A small masked image model, trained from scratch.
Model: encoder arch vit, encoder norm layernorm, encoder patch size [4, 4], decoder layers 2.
Rows from block 5 of the encoder of a small masked image model, named by matrix and row number. Rows with one number belong to one neuron. Each number is 128 + 32 x the weight over its row's rms, rounded and kept within 0 to 255. All counts start at 0. Numbers have three digits each.
After each neuron's rows are labels from the 100 images, of 14848, where the neuron reaches its highest value: "lies over" is the class under the peak. Only what is clearly more common there than usual is listed. The data: made-up road signs on poles.
# fc1: MLP up (encoder.blocks.5.mlp.fc1.weight, 768x384), inputs 77-153
# fc2: MLP down (encoder.blocks.5.mlp.fc2.weight, 384x768, transposed), outputs 77-153

fc1.283:142180133127068087085105127132134078096135128094140132191135125096117080119150122128164118111106121140160124115155124115106120120130130113131088113111083181114044069114127114131114077088105112098194124133100130213094169159107114130
fc2.283:115166083150139113149175141123122129159145082085082131155120191151111172197140132084118126113148101090122087145075111131134163155109119134141097090167120150143119140041152132130117149124113114103099103105126162136112170139160068161
lies over: rim

fc1.199:124102074199052110115143039185101119126128123137092138154182178182106111138106122129118206155007073110117150120113162121162103066133065142121104095177151197118136070117114119136159140117079142112147086118157083126114129074119097106
fc2.199:120133129115133147114138128106130128127135110136122100116127138118131130127156130133157130112255141126154107149158132142125138162123129114145139130108108111149132122154118139147118121092114138094122143148137145119134130104155134161
lies over: face

fc1.200:147098152152069125108140172088168098105137158115088129061123158078193175162157109103125073130127149088182079111159094085157168113129146139174120122116112148170144144104123166071165094160123150168132144146104119061099132159127158150
fc2.200:139112140114145136088121102154143123171065147137147169144148071150120121074115106143142148096000126137096107135095147126164125116153169093102139139127082114077059110138134121151111156134155142121119131180089137102139137116140129088
lies over: rim

fc1.652:074121195150163152148151142112071113123173145097134153127173150141103105198078118138120072164168171155186132113158067075075125097172094135148148179088074167145170183154134116148120080095169111143049158178110086121079121088124125170
fc2.652:195078100104167152118122138074161116094119149127128128129142157102160152093131141140128142098086127126111089111091121175141133075144149101182141131182137083072092093076090125078180182117120185174149114121128125184153148137127163073
lies over: face; symbol

fc1.6:143190131106125124126180184133133124181124130145146127118123136125141125094160161095126112136112147119101166117144071128073147098140089133095153141164123075088151103100145085168129142108200131207095166110104141157105131138174078146
fc2.6:115092124122120126138118136133116135145112158135147106148120107151122137136128111159112155163000094099118105103110163127125137163127134125149088114122143160114101131081126104118127127141122111108148098085160123092121103134099154134
lies over: rim

fc1.374:158096136119142123138165172167142139101065106151133100131147116130149159100165154068131144170102105123089151117101112126121039173095157127049109110133230090151201181127138088107118114099114140154040115120088126129142185179172131143
fc2.374:114118116083145115171084129138141155154144121136181155146172090136087095149091107153140121160035129141157122126128113155123072137092108145180157130107113123136122101110121142127115151148123131169119127125093081124103118146140158119
lies over: rim

fc1.254:140148105069136078105147115150126132112122076113123163100078084174098121124139143159128100096083150144132149123122117124123146114213102153144143093171136121137109104133111127154161123152097129085129147086176144143116062148160094143
fc2.254:161077183116065077160107094123130112102141156174112092138136155088135151159125123112129138140255141122106147139110128169098105148061121168110140157115156131118099128127144137110128165140166121106133168121095099111103181136100143106
lies over: rim

fc1.602:117121116093115088130105140173156106103102089089170104149134097091127119144067121136114084090137186117108092134106111128131143132115172135095150121154167108127108170173123148123090132116020128088109195098159122082138086084163097155
fc2.602:118154133062191075132128121169086151117111107136075136111121119128118128112135115134118138112086150116196117126118119167132144071121141073154125099127084145116142109100092094082155161152216142148159036091114153156110104165123157112
lies over: rim; face

fc1.632:073129143125179116147073199112171125175109135120111148149123115084017094164174095121158090083119100167128160142198125114101140136110103165082181109128134110168171160134113077157137090091141147106198136124155093118142123183070175099
fc2.632:135139151129133130120123150122129133102078129116106113142157105155137147131153126129122118138000168128137139133133119169128144167106117135133130099139117131133128141135125102140145081117137127130148135116128123118104125118138149129
lies over: rim

fc1.445:080152110140099156071110138084069114123148100109151116128102173132120160162135130129097109154061131097102141089111164038137178124184125094140110064141082138163143081128085124161131121149121092070169108168113108096128090113132128150
fc2.445:142120142138107131139129126137131138124121137136109154132105117141106127146139160139151141129255135164141129141145111137130138135127138148101134147120137130121100129132153139128104149136135131105116126128135126136136138114122103115
lies over: face

fc1.248:102122073177065150121143053128081126107100113126133171099153198177110128173148096091122200155000093080115150089129127069119147075131129114117090077207089179156115057103126094120112143148091108103178129152128059111135134116137120123
fc2.248:129138138124126140114124151137130129117133125128123108147116130146146116119134136144140109138255146143136115133135128125141134137129128138119132139104144111113128129118125145147132132111134145131108120140140126145126130119132123132
lies over: face

fc1.629:135109102124110112147148077126122133147065124095129156108124135227143132134101141136121142139000116111098148135175144114172166077126062110177105137126127113130121123062102084111126133183126113096164158111142121134142130100121124147
fc2.629:127130133124123121127116137136124117130125130121136125138111120113124120124113133127143133117255134140131125130122130130113123137128128135126126147130126129121113126135131133133133126123130138129126128129124131130119133139132127118
lies over: face

fc1.306:108136131128173136155132094093130164132120133123116052164145155070107128116143066124164166114146152119102124141144184181096124121100171133071138086142197085115158139152078134136196123127136176118170100117055096107158081108110082179
fc2.306:139104143120114113116125136130148143125149135121112160124140131134135134144120123116114126133000124115130104139142114116135125114143103106131122121123112132150133121110125109128108132127108108115108137126149152148113149116139150125
lies over: rim

fc1.167:164169046079118141095153152156111122162150113143147130132090112156105170071117163103130149130124119146098127170129133153128118167117091137133098116123162142082150137152119191130170084123028171173170131108130166169086075162153164148
fc2.167:114139149144101124118152111101127141136147122124133099138171112132157134145092130125156159158000110084103149124119151127142161129117184143130125129139102128132108109102092090130140158152129075102097101137130139145127118134147116114
lies over: face

fc1.420:103129130111105207104112157135134122103099172156128101138147080079102147096121160075153134128160142110162121100129176110170111153149119093117111122140099093117132088161081092177085132129120108169065141129157138101100131185110180149
fc2.420:101085137148141114156167145146113132148119151130108160084113149142122119189126110134118146137000081163172153138125107143131097114101160179099101125147141145103127134090170136086116151114136176143154104137120138100127101095127111098
lies over: face

fc1.493:135134121118145109112146096032174119023156137190134137139103153161111133138112149064138129119085102122168143121118095117092107093103175115158134081191155117135150084151142118168124169098162141097194147173135046160134158169146100082
fc2.493:112134130105147114136113124122151120106116131090112133129115107112128174137127114117121117114000141104146135130126116130167159117131128131149109131143129146119115140139143152115136135124113130118111133124139135122139129101114132101
lies over: face

fc1.428:114183118177132124116071076127137128115130165104110145083150077067034131099109089165076109119180138166116106120153137084099124137141153170121214129127146184164097154187120127125116104149166101121146096078109171137164090120096190136
fc2.428:123119141138129128130129110146135121116138124117114135140123141132143127139143114125132124136000118133140129121124129128131130129127127133129123119122138121123127131125140129138125143129116129143116125141135136128129116117131115119
lies over: face; symbol

fc1.103:120174060080165102087087040195073148123116093174136101129154121180072084032087157152149165153091103118146170171147135133090085137161105137073110122130114158113138137138144123132082145102176114101094104198150141131134101089173103058
fc2.103:189162105125118100117117143133136098176133085056202141128136136147148142118120173088140131140152085116111103174091078143182100156085125149137146125116118156123141151091162125127095171114089141138143104140092108109132096145139118167
lies over: rim

fc1.676:163118138159169147125100160089117063117173135175101093121145095150149145080115122063088087110090085162139160118055114120143093171149138100155106083073163060093099106143104138132143131133165109121070156101122161156110135137131103130
fc2.676:111112116113127132151175121150136146123156113101125155136091137105096106155159107132137115104000163073120105141145142129083167120115090195119091130154155164126144146093139121133086151125138113109180112119138118095120083143094130139
lies over: face

fc1.358:124122187188107148157163181130110142112162101133118102113137142105116162166185129149119145155139168192138150149119081185068136169128084098153148118065166129127083078085115100124171073132101106141135184115122136145116135221124114122
fc2.358:124109126163107131123102116120128161110123113114114140118127136161135112118132131131120138135000097118114124123132097129119150110150150146146104143137125137115147145125135133122097150118137148119123139162144125101112125119109134150
lies over: face

fc1.61:060110142091188120158134139117136134090129154095166128115118111143151077150138109103147096105131133183115146157132169137134152176085079165175108150090157112145134201092134143177172137154122182135098082114087111132122120126166150165
fc2.61:127171084132099137103134134145127123152140094121081092117172167100115137136145143165131157107025122066142124168120132133158145112193126097104155106141121096117088126111158130102107129078142147156178057098161158144129100164117110081
lies over: face

fc1.622:165127141128107091125122128087133115124187131110179092142121104182120126154122137164083049125072148143151120118116105099107100156147081089088058127067101140171135154161080120148130102084148087134096164054155104130117127104118083188
fc2.622:136157167150128147177141133138168155118111055128123144065133112107127114156171126110126148114255123122117162134114115134121117164104135171171160139146111122124118147117166143107097204142095120116153124146097116099113129129149098080
lies over: face

fc1.494:129112142127120142110144139094163092100169153145095120078133180104171164182187105142118123109125123116135122117146098086107158130148166117168116126092122196190184148103170199089135105158123116152140127146119145096112156132131141180
fc2.494:108138138130140170105093105113126121181115149111144154151197046140127116066103131155096091124006139106129095137100156178136144121145148094085133135113106108137069108132127071120149142156116134124156163129080109132122148083149119119
lies over: rim

fc1.78:152079193080119046160185098076096089129149106153096125074146088091122141122104080100092084139165161094176093082105122139142084097084101139142103175059161107123158116165121123087124117098133124130097169106097146105128122096142082126
fc2.78:097135114129101144126121112096214098189167110105149111147159117139127113136111110157130081135000142065121164127102151125075063159180183127139096094157131111188086128181089104095125146137126139082133117153100106137135137149126141168
lies over: symbol

fc1.149:113151183122146138126133140062143063177142134151118118115068159125109153143113101141121118119155163132057163144098173169107127086123112096125123055168136133142180098139073190109175119166095131106110146102142149113083105129141091195
fc2.149:136111049110146136114171122193086116097135079131124164136120057114127089202115196191119103093094080098168105145090104085119157194171213146091104159118143097162079123100106108167105145118141133109094125160130171110097191116123108147
lies over: rim

fc1.549:115147067133112095144109209192110134108094153183131156161125136088066162131169178102161137086124094072119140114090130156149100098156112175053116137157113116086129118138156176131073174141117137140135118137168141117175135146115121119
fc2.549:119136137128127123124140112122116128128142133107126144125139134152114128139126107131125139141000132113129126122139136142132137142113134114122134114148126120154164135122122115127125112130135112110129141118128115129124116108139118140
lies over: rim

fc1.659:143165117130089120091139166172140110123130103113122130122098183138179094061097080118094136063148104124144180148061028061094165128177082170128109170095086206123127136151149093192141145145126138098136160110039135163145144087189099064
fc2.659:083125116128107150175134070121157128103160112143165138090183102165097147163146188121166081137005167091141115112142135130165159166140191076149203125153076098115122110101107120130125140165148194120157079141151132101124104157088181146
lies over: rim

fc1.694:107115116107125133099118178121147131155101097136154190169140140129073153119116149093173170171081128123180113169157145113199118163148089151147085085150103133117116102101086163126106122126088097138099092096136118118197119098097118120
fc2.694:155149143153105071125133113124135169126162112117128149109115105147154157162155146129120095124237155156099179148109162128134160130148178180099222115112181142048194141147180137155101175106131180182117117173077139159073168074106102106
lies over: face; symbol

fc1.751:127158072112154144172150184149153116157134093148110146153067203086081132106164130103156136122106105085110112148080087139129104141132108148082137102161079087083122140085143203163075134123125119134128120141163085144178129158168134123
fc2.751:129121121120104121130124123112129134130138143112129121123138119136130131139135119136133130137000139109123136117137135146145108116145129119146128125129135145133147123134127105131126128145127109137130135111120123119118130110122131135
lies over: rim

fc1.131:132108095159076171141155080099155118142103100119154169095132140229070150137144130161156134136015109094107097122147106080137099113138078095116090037135108132136104066122070116135154114150147076135158116090170090130164110115104045115
fc2.131:159165137109121137128123106106152138133156131110114106137135140083128091140116106140118134116255158113159154140159152155130092147106137163198137155079132118160169133157112155125112162097114122121115176173085137109108169100134170135
lies over: face

fc1.134:107118081114180128132090120135121112115138160210114131099107167208114152071095127164135148142083156126132150168089112128104137138112094130170111129092099199060156155173163195106128110134186173129051147143115128114136052107109103139
fc2.134:146146040134142083152114108142105094080158198114174139046116126171096094140148196158131122123148121104152183119141117169152101201160175095144129109142077141138124130126157136114122104132126166119141102173113104126089078099036083148
lies over: rim

fc1.703:176078087162113148110104190152116153171152075131110150145112145038138183184126152053111147157097106098133123193060133140150068105110121128128127137143163094142149194142091153042134055112089131127081148150040123106137078139171156171
fc2.703:132112104089155124193126087175111153162097100171151153148141108168071184095130146169109113173028141154154074121112129153114044101075182106137152096118091115143081167142126147065096202154114128125159169154166113090114089129118162112
lies over: rim

fc1.327:117175091170142142121161144143128148197176138131186192090075131146114109170112178196119124128138135115132159100136084114131090162100137124080107126086040146119125148151116137142119137123179140197094205139152119153201142179157113133
fc2.327:113190149140104120124106138153131169118097077157105078167103114159132168127090098097120135129070140167154128112090110129138100105158153159188131159161183149101151096177090154113157122121070071137140099158062149060117174094113126148
lies over: face; symbol

fc1.721:119141078133177085139144179126125126122104126207111106181119170208100149149166121067157127146037162098110183114105128177115121140123082120111120136185117053129162100109112152129106112080199130100108153152154074174138200182146162096
fc2.721:111125136144120117118133139126131129123130133115113126139137141134129117131141124122120121124000128138145130111134120142133134117140117108132126117130134129139126120133124115123138124125121128135117139134132121126124127140135116142
lies over: rim

fc1.571:150106173119107184156124170078108128172118169057130158117104096092156116091133128131159093098128115119085115155169098088074144139165099182089097121126097102140072172119155150135122124165141119197113161084107148158091131169122107100
fc2.571:121100131137136122135120136128144125126134133141124127124152135148117146123147121114114117125000136124134127139108114129127137129143141119148134125136146152132137113122139123109128136140116135129118146125137122123120133096136128139
lies over: face

fc1.723:135165129175108098138088114118181163115093087092127088141110094106088102168164108104166137139114136148124146162176106109118142151131069107101125116130122117191152112173144130135093085082140097097167122120087173141129133174085134070
fc2.723:137123123141127129140140121124145135125127120130126131115141126128126133134146124111110115136000123130132123134129129138127120131127114134131128116126133128111116142128133129122131124139113129125134121124132117124128139129129122132
lies over: face; symbol

fc1.192:165097087132133111134028111109141126087123152120095132150177065108138120120126119164124186148087138154152142085133180155090139126101116107157116116086128077087071113134127143162143077123163089150165132151124158183133164156158145102
fc2.192:109100120098139171127110090131139139080159098175097129024146119157108131188117157095144116191102128102129145127148141111134120112183147174103175187129149116129174097125119161143129133129143144088134076113143143083141123122110142122
lies over: rim

fc1.215:132124141131122168153125130081111101124155114077153112149137173146114149125140075097143092182129125117112119135169117129104123140115110115082141153155089132157135166114121150130134144136196055124179104156133153114120097115144112186
fc2.215:155092114122094087142162165173103160191102162143133153167119101129168143163158152061113125170049149114096144112083084133127094126203116112111137133124149151090130116118131104147084125094129146129085069082163119153123057164125139106
lies over: face

fc1.77:105124166120106142180164133095109087113106136132073107121131129077109146078161192104155130118149176148124172119085111084091136183158134125118082145093107107119143166109192076129102100123204164197091124163103082185069162138132124148
fc2.77:144118121152149110097120130095134097133134111117183118112137124134147111124128097122084137147000098083107073110121120118108129117125118146187182121145112121116117140111109133097163155140116127142121100090157126118135102125114152099
lies over: face; symbol

fc1.507:124120187101147128109124144128109162147154141118143120108135085105147154146105152109097084104212177200108189117137163116115160105201127120176233146100105107189146188117165078118140129163148105118168167128138192118143128064118151135
fc2.507:136126107127132120139110119129120108122126144122110142129120140098128147119114125119130132122255126145150122141126108141126141126122123143115121129143132131115091129134140133111122134122141135124122131137142119136122118133128115111
lies over: face

fc1.62:151061115097146118099160160133104145179122195203139094145162152133151141105164161143139131125105135157144101129072079103080142133106083120156121131135145117164100191127121134129139152146181107201137148117104147171068066124167072176
fc2.62:108085137118164154133170124120135144113135082122122115083064150112136154167137099080101138139000126075146134083187198159155137097136121144122107115151079070164106107097112117087150119132114116084185115146126137134152160172093102150
lies over: rim

fc1.123:136109167106122055133172128106114169122117148082169122115145091192143098125078131152062064115080141219124137124156117127122123098133111126173124180064133097132126211148115108134155126141137101128107181063137169110099165100118136129
fc2.123:126134138128134121139104138135126109130122128128134121122123119101123130118115131125132123122255142127136124123128126120118135127136124132123124137133126124127116124130133134123128126118130135135128120128121113125136128139135128131
lies over: face

fc1.329:095153139130120060105113057137109120162059123090113122145155116093063105112038090148095123098159153143084128121197113108144086136160122195063140147143121155137156157178191190087095113169169131079096145090133153154121137136113143156
fc2.329:128121126142123119135133132141139134127140122125120129125125134130115134131138119123123124144000119137144137124137113125134128125133134133136118123135137118122140117123123140131125128134123134130124138125136109127127128124132119141
lies over: symbol

fc1.391:098115067110114125177135103092141110203181175126162105178107225121070172119137166120093157179076161115135122143093157079143152144107076093104131115112154122142080181085077148133093090124088139137114106118171099145096089105196106122
fc2.391:130141135137112117095174169106141112151094135134100134130090079108164136117080134129118101143054155115131122177139154199139127119171156190183136136141097197102146092131129114066115135168093125168130160161160139130134116119125151155
lies over: face

fc1.73:098137145150176137121048143082084098042141139174113102111157145154103149098142087049131180126125157113164184128157143119132148070135130080143184119152176153121077106155044082157158113152111121180099140040142117088120112135095093101
fc2.73:067119098118111119108129077098107201136097111129149148102188125118149121171171106161086127080130117125121144152158153133172109123112134093110119182168142094120151097140152158122159137081178140111130098084123162152108123154135120165
lies over: face

fc1.644:128140132140189137122188085107179117134121152133118117170118089088098117102091164124149075146142074165132112139217109119135136103103178133129138151138143163113142175130110114154155058105143182177149088183111126102058106189125158136
fc2.644:099113149122102094116136134110183124152157113087117140080155103133139167090127074074170106169000176063115128104198151124168120123123135098098144115113121112115143137122110114132132141118104106120146140154110082164132048066174110067
lies over: face

fc1.95:089125106156101059130116057118069127106167121059139067058126147203133123163157081166090076136039125175118139091136131109105195074153075111124090109088091153165106131109107088127152136140159071091134158140156120114150133139120092151
fc2.95:138143159126107140136116133135130125123115124132131140145122125099123138130139139116118129105255141140129134165124104123125126148137120150129120143143146118116123131145144143122116142120111136118117120128124119119128147126129127127
lies over: face

fc1.393:158108120138115115139088112139178156157134115140111095130121154161120109158103125074110156165166123108164177153119076040131043207158182167128142121114094158100142090142194166117129082117080150118100140134086150162096092111144131084
fc2.393:118112077087137087135200097134126175146093135176137143124142144087114147128198147089092134209141118137115120149124169176175091133132143118148097107200132121171205141140131105108108083150113143107120148131152154106061087120149180168
lies over: rim

fc1.21:140145101116122059129168171135133107129066084173135127135066153101193143097198112114171222126101151109085149135144123174092112114177127159102163096143143092141104111058147186132133131161169126123082135129143128155183157198160120139
fc2.21:151106173149118082116098096137139126126169164134136134144131108150134131150135126148128070166000102133105109136089155134133157130105124150172115130126148134089100135158130104113119109141135105140167137116143125135104095093104113123
lies over: symbol

fc1.72:172099088143131127158064115152149123109133130178101155095060137149123146080098148142109124126094088147111100200110133102154160086010133154109079144151149156066074115121178131154163091163098114089131088135129096111083125119129151103
fc2.72:050135121082151140104194162130137089178122140115167141140160121130136124170119120097158187176021129060143127101155125131097116182199128093124129142130107124178150163097133161179176104145092106114141065105124104174119108179184111132
lies over: rim

fc1.462:119162073096112049171141145136106108125112081147132117142101152071143131080156115072149197137121119103138155158130142104159132095093180144101065083189105129116117104105117112124134083119113107161131108138147111127154168146133138097
fc2.462:141116172130142167108089082100151154111133101100137095178144100149113059122122132202115097128000130128119125126119169124100151158100105115122157148079147111112180156126156116138153145153141106121103135112131144118135113096108123151
lies over: face

fc1.205:109132159100151083089192147141104116127104140064102172113125173121187090147147122121175189059092136128155122122174188051077155118132108123075037185186150123121076147128126137132119142104178140212133140168208093173112056123097115129
fc2.205:096106111153103139085090076086103157122161145146114106144184128120095154118129059178103137068013159095150120130108132192180111126114147144157175133138133203160146134106113129088170211081126147141156166130087170144131109083136137130
lies over: rim

fc1.708:113168115156159117127092159141110107095092159117127100170165112153113082120134128137151160090122158071112145173071098163133146102138100116104144118068092193100128091152145108175114131119096078172095073114081093184141093082140109108
fc2.708:145166081099138080099173115173095154126172137117083142170117124137126116114130112206116121105024117087135124163089147116116138167137141172115148146152144171146165163108134157116099152134119119121156152124077089099131124113161129063
lies over: rim

fc1.191:123093141060137139104191136133169110174116146158138142143080143077161133111185067112218123125101093116154105095169114036064133139115104130121088063131104164145101170118104141124139112121183078132105134131149185188086199156152098107
fc2.191:094105180127101140180118108159142182105142137168090124071059115167147140195125140125084124116130175108183120112162204108149127160121139093147144165160100092184109106112151109145160143132107137092160107133190167122143152153112145107
lies over: rim

fc1.764:120083178146150098119141157088097061112084135077166129187143135156146128162152107117107126130113167145084147175124150173118136140156085085106158164115079113176196106086121107069171106149137162056076143187162177096114155128171137064
fc2.764:194133137140080107153147089149131091130155207195127096153143100104149125149166163105166135101097122096161016142086121115124154122095207123188075116095156141127055113126066124160092084134107116073110162066167082121076146115071131144
lies over: face

fc1.762:147115180094160118168136099089186151118141121120189089101154096182145105116127142137077076109128173153161165127069122106087111113180134131117118163061126117130143191153136107128089109088187118141060184117125067147076119076152113165
fc2.762:166161092138106106180094143151120109136136159140090138148083104047109111171124073132137128145255132136162105139101082173148158160106171156150111118071118120179095120130121152098122163120100129098133115072177051094166146136131123081
lies over: face

fc1.37:108125126201089093148127129127104115166172076089068087161131192058100139126141094111145166109165117165133144151062086109122088138138135178085187105139131133125146174133134173111129200110100130114147120122119164121166118103115098153
fc2.37:124129127116133145129126114105129133107136129124130119113146128143131127110138128132116122133000129099124111138137130150141121102143125105143120117126112144148131127116114102111137135138110123121115138120136139135127123119133150127
lies over: rim

fc1.666:116144101084113078116137133112201121140077152097129186109134136166105112140162101112126071173000126069117154146110139116137116084153098128131124112166123133134158084116082117130141133115165084138119136135145052191170125118163096114
fc2.666:138169170118052081119133110131123124112165143157145078174143171161161106164141163137115127117085115076124120158148110078140090160111163122187125129104144129137105137121110166116156132126158113144104173136103130091101168116144136129
lies over: face

fc1.245:144145108112140146089125136092132129091108134118163133172111122195103125105138119136146111174111191099089147119112095138108109142140092141146096203100126099143148119078152109122088106118134169133059105167127102103088185142184160071
fc2.245:128116115140113116135141122135130137129139124125130128128126137134118112119133118118121113133000130140140136123120105139127129134126115136140131121127137125119122123130137129128133128135118126117110143132124117123126125127126113139
lies over: rim

fc1.731:122174100105151139055148202165093172135195143149194122133085137045078130144148120149119099097161120137139126113138115134117156186074143208092059181116122051103097162169125170153131164112142149140116119121120126130096144137130105169
fc2.731:121105126138129122147125102135122112146101144129113147127133140158131141126127135106112142137000112100110123118126123121123117119145123126131117119148127126126154136104136111102128112130129107131113121107114119109137133129133113121
lies over: rim

fc1.663:111135155156073105069110109130105101137159049149113130145124150098174190116117169130129155149079120118217099161159107105113093163138094122216100135099136152106128139180134145153121123155109126124040176110143161158192117134106140152
fc2.663:124171115181116126116147107097118144152149144097138161121124133164116130155122103144131127061073145154108142136067139098117109125053154150078132090159067123133176067147046132067140117136138141139143086154109084153104176133133152110
lies over: symbol; face

fc1.677:132119110129176148137134071138113148144143115141114138132172105124135124143135146123120159177114138144161122126133153108096137157085168150065078150161192157142133107112118164090140103070116128113146107104102135153156118162094087087
fc2.677:072138083140073160144137083140168092110144161147159144124095101128119149104124132150111105149134184152099118104123114097130150176182131147141145124172093087100141124134184096173123095112188166105145095114134105112136149099165132162
lies over: rim

fc1.106:071179163150121132158069124104135125119128177112064118117134103034104137167087157116149136158129162130131130158154117156140163195162153160162089107141110095128107141179118137143131157156132126103112075158118165112103161149147114058
fc2.106:119122121134129123129156101115125114167108120195131157097115069169133088157149098186168073160000132110159127106113144078164094146129118147102121142099120108126117143090156147110157121129086140117118154078099218098126126131148137177
lies over: face; symbol

fc1.124:110168132122156092149143116092148139064131105095175118118124152203139163105127144117107169118130104133113170155118057113156111162072130146148094087112124128131135087171086107163129131145106157121117164059059135107075082134129075107
fc2.124:099123147129072143176172088144139175105095105165143174117171135139116097164156168154120124088000155092105140105139105163099155138149129135128138067153121155084121076149140109111080154133121126147072066109120127116133085117134143160
lies over: face

fc1.511:129193085170130116161084099139127104162135145100156145144117086145108086115107064120152176053150072164075226109099114129189128146142086141133105160077123168120192123086076139129133202142087143139153157227103124157127064082117159107
fc2.511:100120189085105126102207104151096140147118165133102122120155166116111099154161155183136104172000151063151102165161133183086148122145127110124099100172139088143134099183115141088157158163136174127140138091132156093128155153100151148
lies over: rim

fc1.84:147159153145121225126079153081097118089212142106099126115135070077071167145145117108088106129248130146161147120120150083035121136146174149108167171101125159148100138176135171122113135138142124145146078159078180115150102111051107111
fc2.84:132121126127125128118142123134127136121130132123123133137135132133128127120135121124115128133000126118126120114126123134127128122124123128129124117128134124123125128118125117131129128131120125120122138118135128120118130127133128131
lies over: rim; symbol

fc1.487:085117130078104154068133172111183115097135135207124143135069146112130141072119079112161108124084138146113144105139139175104113111143060101160129163120075123124125165191129120160110112153150132125091130117130131153098179122108102107
fc2.487:051088128160060154102122123118151123132092164149142157103060100146129133125164088122139131119106112132167115110132157130113106147124145080115142114142084112133120078155163100179134127172134138088142110142186129171099214116078117123
lies over: rim

fc1.432:153133152066171174139131203110113118133126154146096135130112136092036152090153110105155113110158181125113162078119174165155143115139097183118143102145114117131136072107161182094139128196152160117117115143164110119200071157097157101
fc2.432:132132122133133113110152106140113140133128119115114114135124138153141140151127113115113154146000122134138121135145126107143108138149119125122124093138136117121135136109129110153134124137119117112137130124123132118114121117129123129
lies over: face